Weights of a small self-supervised image encoder.
Data: trained on single toy objects rendered from many sides on busy backdrops, 50862 training examples, 150.0 epochs.
Rows from block 3 of a small self-supervised image encoder, named by matrix and row number. Rows with one number within an expert belong to one neuron, the router's apart. Each number is 128 + 24 x the weight over its row's rms, rounded and kept within 0 to 255. All counts start at 0. Numbers have three digits each.
Before each expert's rows are labels from the 100 images, of 14848, where the router gives the expert most weight on average: "top examples" is what is common among them. Only what is clearly more common there than usual is listed. The data: single toy objects rendered from many sides on busy backdrops. In brackets: how many of the 100.
# router: router (model.blocks.3.mlp.router.weight, 8x384, trained with AdamW), inputs 231-307
# up: expert up (model.blocks.3.mlp.up, 8x96x384), inputs 231-307
# down: expert down (model.blocks.3.mlp.down, 8x384x96, transposed), outputs 231-307

# expert 2
top examples: hammer (61)
router.2:107102141137095138157125143124158126157133129136136187176160121106105117134176128107083097099142126134050135162131151153152135075172143129104114109109180113097136134118090178126108127132117157116143147139121140110130131164121111117
up.20:097179152158172152117134127096143091122171129146135152111123108146106142166131161132104115146145103120089157109166164143155145094148138146137121130120142125102122188087145157121144122104125133104146095137135144080118145138144126136
down.20:097125088141123126131113136165127161085099129156152134124086116096151159094138100169134095109135138140128091097115096092144136169146143137113158129112130139135133104132147134126198133090118157179125171114104101180100113162166157111
up.21:162132123149125122137175086103152155125113145114107152175176127133140142114156120097115135132121137126087117129122125110111133136168110145128121148121131153094153140129136144113132140139154144149103147139125145056124131153174136125
down.21:131154143100138167094146147127104128121128168101145127121166139149110150097126137185117094122117129144110136143120194140107127144143118131121134110120121147111152090150131092149121129161128114131139066065108095106075122151135147159
up.22:123157118119146171122141086128171174130110150100120132139151157127106147095151144156114105138117127157085097084107101142109138122110141091149154154158138119079168098139113086156128120112141099142116132116089124130173133136140124174
down.22:158150095107102145154092135086108154086167117134133118099128123141123150164125086145158097157170126140161112137105102155132138160111082144109111136093109166134136116159111109124099142139149133181146107138121115137146087121115136150
up.23:110129096122189181151121100128119123150131167122120119142128126097120133143127189124155126131158164132103110094161162099114150100118129148110157076136116114148126140132146116111142111095103153115136098128139109127142143142132107093
down.23:161115148146157074116138145135114134146127146083102126145131151152153157110140099116121087152078134144094137189099087129127102128122137100121104147102135152135139164189153115128153085110162093128168065151155124119115093118106135127
up.24:160104127140166126137118141079096125137106147133131162134176124143121161121126098077114124164103088177094120095100074119129161062095100193140134170131125113105144111110108132132130140122116130117154125121208102123150178129145140140
down.24:134121086149143166183111160135146092116166090145141130075082114100110112115119085194151154121114107166124147114119111153110116156098181113125111079162138139109115125093125135135139110116107141155134119085081155109114134157111094133
up.25:120129153120094133080105150128091133128101125129121170145141084122168154125129125151133117108130129063134099100149133137137140115127129133181136138127103118151142124117116128147106158140163112103159155145128162100136175136132140118
down.25:133156157151085148115119139105128149134113154133174099179118126147092134140099119111102118137121125138101163106108115149110143130162115104156145147118110120150144111127130137144140130119082126193074147120154175094118135133151159153
up.26:094045116118154114143093144142107146163116087115115128127157096118121138129109126095121136152116094127099124116138146159151137102183139112168167138137154112113106100109152162125142149135087113110147123131122128124111105100096135152
down.26:153155110147085165103168137089147142134169142113103098150111122092110107137146120122186120139121092131110141126121106091171109118107108152134115123171111112104136153125147117147145131126130147144119100145127131139162133140095101065
up.27:112124105112134110137130121123151109091108121151127152120088121107126148117126177074166105106113135102146137143104131093147141120128144148104153127138104096184108135100108133200121112129140125119125156121184143127113081130104090112
down.27:136102148119115116142175119061146068128129152096128150169185153111127094125161123149097133154112118102104158127107096106168124144102135156150096141126070140121131117113124156146113161120172125146090173114093116156106136112193157131
up.28:094144091135105118192170106128162134156119168146096100134160149123141156085107155124073116116153133129108161161089122156128114094086166095128100111112067117125090154145145152146151121142127129140093111129106162097117148125128091142
down.28:097109153146128095112104121132119153176101128081105117159151126127103130106123135130119145117152125124157115152163115083114118105139147132120160135130140153124091154136129131130136132116164146088117143156118106155104102124133104134
up.29:127169169171129164099130130126115109135175177100091119148082140135180120160092142106119124150127134114118119122139106113139114126133142098082139118107139087131160095123116090104130135142123129145154124116152114091146119090100110112
down.29:163139116128188149121122138099114133108146122124155142114137131136127135088120180120147160154094093116140139127127113178172132127087146148106102139154140127174115104110138095142118103119079067196151149134115112192132156110146168134
up.30:137140124131089111145189127106147109151098129129124161137115127127115123107116105099135121076097134098140151116140168146128074076147127072130162114131154132163122120147196095144121153153139134147123129135124144125154138122128089162
down.30:142124098114124121125118111140170162116098143147124101171093180116166127133110163121158142140129120164144138123131138109144122129071130133143137132141091090135132170098105133151116121164098146121170113163159103150077155137163138157
up.31:128107122121127092170145130121091136160158145165145134096166145188125117117145115122124161143124104155134127149130137128144142150122093184100164099082155126161151109118106189097124140106155101088134058154123099151157112124160097130
down.31:111141151085131141125132141136129150156105119127119156149116133120092145160126126140170113132110099159141095097101139139160112162090126105118088105184130099084133124136130120123096092139140111132140114144086109108119145109110170116
up.32:119166124125121121141121107094122136135117124141153131151119132124185169080101085113081139101096140175142146087065115135116116075113097152160097143158149139130184116084147117109140114138140100151121129121137136172109128126147095102
down.32:100116151142130199116124111145135126134107123163119138147112143124115119184135123144096105126153135100146129144096122110145109134142220088147151123130120132123105114144091147131105142144140154122121151147163135114167145143125119141
up.33:124121131116111128120099107173112112119139144129170150131162105136143128154136141162119096141123065137129098092132115135174121163159117105128181077114131131148143118094139180108143130128118104113124117115176129160160127150117139137
down.33:149114177129123071095137153120120133124124129137072091112117134148137113115143093107118099144071115180120136181129155166121121124098090147169108134133075144146104120122085106127112092134126109135139160092144101125144066125112135155
up.34:124144142190100111112169173128109110102086140135134139089157058108113146143142098139119083129106154159132172128162110183129172121172161138125113096117113156187159142119127118154104098164139116172154158101136129130136130114121147120
down.34:156116101119120131155098134131119115127134113149149108162181113131113116114138170114192132088089116172144101086152139149107152140128137168126111156134130146107129106094130108122154158144086139145131117158093133073128092140128153118
up.35:115105120124134135135127148133153127093133135061107125142099089145111128153124154125125102119138137122136156187104110112122130178131098107149176100139157130145127113141106089119128128143143161134090126114154172145133110144085159151
down.35:081146144124105079103094119108109122109110130128125128104131141155135127133095094122099087108169119107096098101144124094129124138134108170158115089067094099126151113104126163161137128139105122117162150127172133117118117114083129101
up.36:085122148117114096162174162109150127128117123081144161101061101120118096112126105096124115100144161115102151154100140154162144092132115125127138132130113104125136129093142142131164112163153123141110145154170155125121124115119153110
down.36:099127141191140137146147118116146098102109113133095124139135145093125053120122140121140117146118141108138102137144122164117149108193163148080137130120117133087103116145104089103105153125149143117099163128092147120107134112140129174
up.37:139138115124077101126134092100093137170096101126140134184133135078128082139136127177113061123094097101112125139114162126157143141152135130170151113158160166161143150136145146121107121119147116091145149142098142090140150151127108159
down.37:129127111167138087155150124154141176108114141172134124070104159128114116093140111091143182124068111128138137119087143118111094150120127157116147129147120140130113162167144157167112137137164115110146134143096104161133083128143157111
up.38:147124098132129134126130141136146140119133126145158100140130151174133171162124102146097092198151149153121146177108110164136123136175117104096145110120124091112148161144144148164135121100123142149154129106180102121144117145125117165
down.38:125102149144114120111106117134075110153119112118102127143151111156154126103141151104130117081129103125113146149105142128118117099125141122134139138127161114120101117147156145144120142140157070092145112130122125124148160116096162142
up.39:086103139122089155085119162153143142152128149131066120102090063121141127194109125100165144118155133161141133147146116162140166132128105117149132111083144097139120154146160162136147124147118138130138139109113106079140172096161109110
down.39:148115078104159099099138087131140131130137122122155134143124097103127147076078102138168117134143154129155129123125133114126129131109156134111146124112112131182108123105170119123106091123112125155098096108118151102133123158084162127

# expert 6
top examples: teal (66)
router.6:100160162112143119145127106143142185099134136114104128149100117135105124156201172151155069134138182089117128141151130133058130128140136116118110131084107078131155113139115146111126170084102152154116123154103098120122119179078131091
up.20:135129106120127106159142125102099137139124119132183131109123115095102084129100157132141096094143101161116122120119158123168111159126167135074115133146127085105155110133129129119112137131136157106128152132125122116090099143090119149
down.20:152112153114094111102115159147103125136141148172086110074122137156110154098089107097177116111124129153138142136129110139147176069137135126121113082116108076103130157107110083127118107108151125136122144144098124164102120173111124110
up.21:146136143109117111121109105134096138120114153135178113108122135131131128127167113119114096180152166075126138157115118147116101085085132132134123143123142103135139132122081135131110111143161187186134102105121100109152111140145165093
down.21:137159098110163122113107119129114110132136156110102107161139119107108128145140129142088147105118121145146118125138142094129125164111125115117133160094107136125134137102109149120133150110137088084105122174135169154117114142106108128
up.22:172147172119172106121157122136112168126119119140103161139099133095125136123151141134167110134103128148113073135135115088143146145118120131171122071126155126116125123129110117117107101119135102093143152133142083137137122146148127160
down.22:114143159154095107140153124113103126123138135131119090118113119115106143155107156107128128094112144155140134117155141133104145103144107135112170149102089109160117136158165188090169143105094118147113150167165146122123119103094136108
up.23:169146144111107140106136137160111152159137135105083162188173153097122164126143124122114142079104185115138154092154126123117113100148138120110156134110120114097125091105144145091134118112151124167127173080153147138143139124153088120
down.23:115133138166098126155112138143151140125133138120157112133114119120105132086089155146125113134140143135158138138131097121152124111149079093127092149134100148155131113157120126103087147095169153116114127141137101102140125132139111129
up.24:102116171096141167134135144123160149109137116115166128113158110176165137121130150097128157106097098100092117150104114114124095123146104120129157132115126130125151127132128087136157122155096165133126087107098107115109136133151087145
down.24:167138109153181167130119113089110146079124153135142147158146160124121087141122155109122152169142081134149126133169114120113109144135100145135093131107154136121133094081101157121108091142137127113117153112153119181089092117079130092
up.25:188141108121116070116128117147113153142148111134125115173158129152107090142115151121111126130093134080149114106130115149159118122106090168145112126105129160159105124078123121123097158110156117104122127152108095113109131107136110137
down.25:115159129150155128145137110121140137123121109129116090103146150131146152123118061146139102094139119118114072134164120155086142124126155125127131145184123127101119139134095132120101121119108113160100102104104143152133105132114155111
up.26:150168126161142122112103137135160170128121162116134114094116142119160103180151154147107093148133122159206127119139139106078120107129129112143108132142125118152156106115173161152120177115112124170130128149124107104125147155137095139
down.26:117100135070134116141155136137138093115091144128123095161186077130108121099166135117148152119114127139084096074129117119151123129120123167085090166086156128106144109128094146149085161142128135124130132141141161136112129084116147133
up.27:137154178141131109135138107095159086171115153162108142104117130096120116124142162139172103135157152050146116137114172133120130119155113147072121135116133124128110138136140086109154154178134152084115132121099121084154086129148125157
down.27:144071099133111111103133123090125142112141115125116143136116150145110125132151105080124160166083138130127125096105133152142135121115101117159128092076163138134172161127097179129127068124139111086159118101164143106078147156133101105
up.28:122147139146127151119149163097135145144126183181135142155138162136153136107081137152112110129142159094105121130130131108135153138143150129097149132113131115111159130139112151142171124128161146131109131115115124131110161129088135111
down.28:120137137142108121141119079113116123167091105124143086131107110116079126121112114114131143203157124131099136148171145137200109102115160104130128118134152135124105126140104130141090119163144176137118167090151107102135106194139122103
up.29:100120127115125135167127133130102129126150103129125116092141134130149142187088158125134096117151181112091133118080156121077122117136113104147132128062107117143131145152119112147104141129174118141108152135119175142143102104118123146
down.29:121150097140120088134143127104138155185094148136127183148167114107152131117153180141141119148138153123149128109172068113118137143142151099133117074110101156122091129149125139122102101129155129103133168179145121095099137139153132144
up.30:129106132086146117136149120135129129135175164115117131153131129107110168128115130106114110152135140101109134179119122108087124129115154154109128159168139090143144115171095133155119122124139148151127131130105094113157093150109114143
down.30:141149139146163136122129113157160135127124095114101084128112090130114143138159116128144087106138154100145116074175143127112165123152072096143117123092090108136140132081116106122130155085090055077094161125103159162144126146114087147
up.31:121137178129099137114154181120120190190127119138100115092123148116115125118208151156117080135152131138085151121128104090126100110148098065158132130112160159134094108093130156142098147169130138145151108118134147118154119144080130134
down.31:095089152112119145120137105143114092124131129168116161122139114127092107169114114097127145135123125108118169180130110154132131141186150147117127121116124107117132133178119087135113119126125143108089124139133129092063138151144099155
up.32:131105171116120110139121157124135113130152131138110134138121133120115108146161119144115097183111103136084102127120143109099154173112088132101144101088120085118112123160157120126115137163119095149106086088128118131151157125126111129
down.32:136152122127125125120145138098121083122119138121124147149156149140120139135094094177131159138173133128145173140107152110136108102126149144127120152138137158127116135124141154136155134102106102175115142118127101109121135162130120104
up.33:132106145100055144162114099080153100170109140103128094134158105174122115147082139122144147135158131132122119148099154118098147121150114140106105136161127108179147126106151147110143095133088160147152121106127099153125131148129106110
down.33:094118164119138102120084139144041104123114131127125152109129106145167147141148102134142135146090078165109076115093158144135146104093070120146090112132125108087128107115117120099112132130129115080125126073108182128163113145086151135
up.34:103080146087142148175162101127118165149107141144147124111129102159152109124119164144131101122102123135109179144137120085091131104159125124144134100144137126089121101152104146150087152094171087142117158145170097104169135108112138090
down.34:109124113128094116124114144144091114105156142112090143153108144117153142135175128104134113136119124135154166149162146150117092142140149156118146165122096137145143142117144144124126182115142158133132078110132166152094146158163153125
up.35:132144194182100145185124122117115126145162150132119142128124154133119173127141117138142084119118149102141098096150154101118103108124111107126132165096120129106131101136106077122141145103162110161125145118132095126179134106124144117
down.35:124106137105107090130180142103153109116135130085099172121106134153115099134164104147148140099158127077155166137160119128124134161145141097118098139134116137126121155145143117146111129117133108156098131154146119088145150176129061134
up.36:180154173101051086125137116123130132106145137174101112118113084133140141123133110146093111109120096119138123117132121119089089129146113133126157086104146111133124099175153121120107142124101151134174076144137103123117122127129082157
down.36:133113097129077158109126133175103114151123144053127187100122111120091123161168149084165083132123152122080156115143149084134117167122114137096099114126127092092107160125102110190123108136127151119130126123163138133143064122122137110
up.37:116121128135139102146133126126086131119120150114116162152089146151124125127095131143120145105119163130109112175130144134129088144125204084089138138090133120140110118143120106106124146109145134155107133105106112160136108083121111174
down.37:133171124114078140105135117099179141101088118088046160137135128139112098077171161152155112138120118115128160117101141106133144123178101133131081136155147121152143105089109140130138110124120147146133172108099102111064170128126119112
up.38:134142138137102085118125129147129156114153135117142163149070104139122099122159100142099105123132139160129143114083115103123115120110128077152151100143148131116088138069115148067149135113114112111125101145128124133148171140109127109
down.38:133104094169103153128090200131172110197114144097124118120131114135124111114113143122146091136169112161136147147093099091102092067144129139094137141128158121145111102193175157152107114112164153145106175133119087169146151115139127095
up.39:110122136138122107137159132107116155094145124162109140176112144127126068122117141094157113147172173114145139115100128127127157148133129125100127113095140096175147134116116131147104167138145184097105107096161119119108119144140086127
down.39:132079185101092073117179124126137108121138129105161121088115169133107132119097170143135138130116132139075131122122084138148106111155144169127122146106123093150124167130113144153166130147124161118153134138123108101170147102135119131

# expert 0
top examples: hammer (35); trophy (26)
router.0:160104115132159116092108146114141116113102083112138110123111142160127100126133114116121178115142147163117101146113143106144144144134097167136115152160164115124117139153121118119139097172146129083168126157112142140112109131143155116
up.20:113138063154108156134112129114143100138154146102099119146112083117146134139074125106138110135150103101109096138126126128113110130127121107129126114083162143130136131123146090115122153167138091129144125111137105126127195084138121143
down.20:100085135111126133115162148101133099115094094176150115152080122130108132143156102093106163082149143078116131139111120124133149183153152163150127075145144139110093128110112157076111143100124151175122120170151135152078102137107119092
up.21:105094154120124135162115141105105117122153140126141097109129094121100136140099119138142141134142128159135124158136075116130133088121105102103118110119133130148063115071102127142146095130100147110166144132142150105099125110157106090
down.21:139115114085111114140113165127141111122147104132095123138112142130132117139109135114096082143088147134142124139124126125175132162143154099149132085134108101131137173194134173142155118079116102149125164108121105084098142111129169121
up.22:159166136168109127148152134152157103155104131128157100096083142131118132107112121119138132111093103167134146129114092124136113132115134129166153132150112123134130102131167144156119124117098142126135132127126127123131091156105160089
down.22:115093102092101139092140135122115165170134132141154159137092083153129093114086104127134109150126123155130121134120142139127114128107121173064140135139118164115148157119127118115141099152101082105089098079151101092097172145122135158
up.23:163136112120168076090098130105142101189123182114094157132124173110153133128117113119114140156130144080090117123129145132147111111120111090139123144155097138132108100142072125107120081098111123113150121128142114098121132070142128140
down.23:106131149129135149135091139176109103120120139144095158139143118136157135099139143149128128150134136130120139126146098146150161154131151117161160128152134120135141106138138138150178136142174126177117129104116104098100111173138131140
up.24:124114087103138146120124118118126109121122100173142137098085131108177119118123131076147115130110172143145147120169133114120154136109134148175129145081130126112117172071080112070114121132125092139132118110156128159094133134107124124
down.24:122140165108178105159118135156127176099123126135127120142165121149171169142114172191120122132143112084126127155111166138087155132134157093152108107144088147145130144138125114170118150096121130092106122118091105155164128146157158139
up.25:163146104118142140065173174084138124106139132165114083142145105119161112104101115122165157127123164181094165119146153110113127142165107151122122153122147148130127131112116136112099094126111132132127178106143121130135149107121154084
down.25:101122136147144125175153136115119104083163091126142168139153096116118122135127122110105115109155114109151139111115130121146112136078162147177143082101125116131133127137093140137178130116139145107135111085126109196116084140140116151
up.26:127112121196146144105087098132106155121101122123100131122149090127092131123116141157139098116110136138138120106171129142169129105077102162125153121151147145130141134116149108083145124128108152153165136120126143086144112118153130148
down.26:132111111121136161130102120148141097148072124146142120112143065138147137144128103168103103130175120114107115116148128118134116155109135119100106156129133125135113147133112168147088101105125082143119097127122137121114114157132177098
up.27:142163134153181151086137138154136119132124122108103141122086143105134088090095156117124116085108100148132161151104128160156123137166124163143066158169122159134123140165125125170140110128112161141125127127137099131132158133101160123
down.27:108073163080096090133129153115154120100164124112120179117152091137131141128100082144122135166152128170097131121123134117174137087129116142118148108113115160166113114140162110129155128129113109126144126143133144129133119142128115093
up.28:138121101115143161111094088124133123117132109142146118108077109112118093110120150174108143163180160159139147139175146083071128142164138143160085098131134091139119146123128176141110123131112123104131073112095140099103147143129135160
down.28:137150097184132142156112123171098133084114112083125147085170116136119129071100143135156139085094133151137153144123116142109176100114139129096124156181128155112173089149170138142125163106080158110151125089098134103148100121114152115
up.29:128125185135132084113121145099127117098124111131105109090144145124148107141108102109131193140107140168088109178122128142132135088171109082112098135153124152105120113150185144144166112130127080160144112080162144132133158133137114095
down.29:146102109090133144130139146131133163143130149145152144141106126142114074108116130143129092130133117104142134113120137139152134104112171113143099157138104156116130120138093136163135150080125117172122136107106114171134123082142080086
up.30:129105155130157135095136120090129135133153115137161101151120138154082133104126108094085152137118109139150127069157175139116121102147144146148117131125170138134126105111114145139115126135118105132099094110119122167106120095157138107
down.30:126138124133127124135086098096096128153149163169095127085126147151108123151101127148124124090104104142117120117071080110155135157097130097113116119122129134167122147134131131142147107120144116143161135178176124127129123153153109129
up.31:085108151078132115126146101135152108123106086105105125112126105194105151159132114126101117151087103159131116141080126125177099114116141115136105113110176101165169108161115163131147133120139160143121128110163130136133163142164150104
down.31:108077131139111164126136129140100128130119137117140143131125117112124164154126130108145152120100135113140139139133131138130071111084137099137158081134138138103116168125130120131121101147141152126100151131131109103140154152129139142
up.32:139123141108122150112082137107083130106139123140111152127123136064139131105106102094065152148115095179137130125122136145104137096097072125115157175121119101150157143119101130139126073142135105141118107125143173096135159158113103122
down.32:150131149140120160107136120157113103138140142115139148178118128123122109117124129104150178127120170148106125117153141138094088144157142103109138152150139168141096151120182101119138126103133089120127141133139135112129115106150118137
up.33:121092096112151086108140141146169105116131131129133143107140133134136103120091116113135130130162050115098131185120147169140121145119123125110143105132202128156146134124128095147134109093086135145171132095089132105115151130110158138
down.33:098132113078079176132119111101136118129147107146155129180130129121090131118122132158172117130136118143095168113147133100152109103129151168159187114119100151151141156130096131149148111132156141181108085108131169137125145174117150111
up.34:113106120132136121125143139084101130070110138115155161140106141138120136164140113128096097137158141124129142107135171097155144146101129120154095137136123078167148157144077103117115112102123108146143144141109160107148118130128154133
down.34:104133160130146162148129100117124137118093159146123106143143173160063118099113144136152125127099118203099113148119121129146091105143147141143157120115109102089099156096177090107143132136136136105083127176091154117129143118133132135
up.35:121144158102143127135074115139180149103105134111105094138144104168097102146148111113149121097073132079127137109131166136117132123147140109158133103114112149135122090142148117132117175151113117142120109120123129116137132149117125134
down.35:121121132091123166128146141110077100166114090090140142158143140099118161146123142089137148116108113099104112099119096124112089158165127149147126156091145120152140122137159132114126116103122118139164133132157075078142151161162073114
up.36:125081160112093129160123172168149160134156122163102139109086123148126111121113140134154126120139136127163159151149099113135177130113160159134130141114130115143117143151150162126087114089149121089093106138098122123113170113101139158
down.36:169133126107147147139140142099125126132108100126097138094134105116169130125131132102084151161132088147152105125119180111120149132142123165120110116081152161134156084132183131072132162124131080091173186147117152118170117123149115088
up.37:140088144124123131130155115108098165162128149138166135053082130154097087139116130107128154113097164153146101108105158149138167155173127139116142121180147121127141125112106155124107113103106129142144126119140127133107142136110106145
down.37:163111146154146136123111148064153176126084090135135115106165150173178132048123166119137174156097101132135153137084119124148155140133135108146157149150095130161145139091148119124137146158136126132105150126147127138115071098175185130
up.38:115156136152123126133138101117091130133127135121169108119080150131100094103086143159070130112137137137098146133148107092174105168096162111127140140145148080100143134144141090092183133109111171132069173133130173098125119161108096142
down.38:135158115148143106097110140089150130109130110127144109080136109128110117163118143153176131126096144110166139165115135180132131150115127117099122163113088169148153117135119155120082147119065106175164117093121131070148142142157159149
up.39:115122135169130136093104131105116122117118149092134132156152115108047144131134098163134114171129137159145114104093113139100145129142108167159121106147150162143134140103121145089148117144102128108145127185146133100140147118100182131
down.39:126156114125106137124174104138120118134139161165141140088116144140153122161129143112110122132126110090153127117154100146150127118154148069129106105172120105132163130104128129146060184129154112111127132110107163130133128124113081160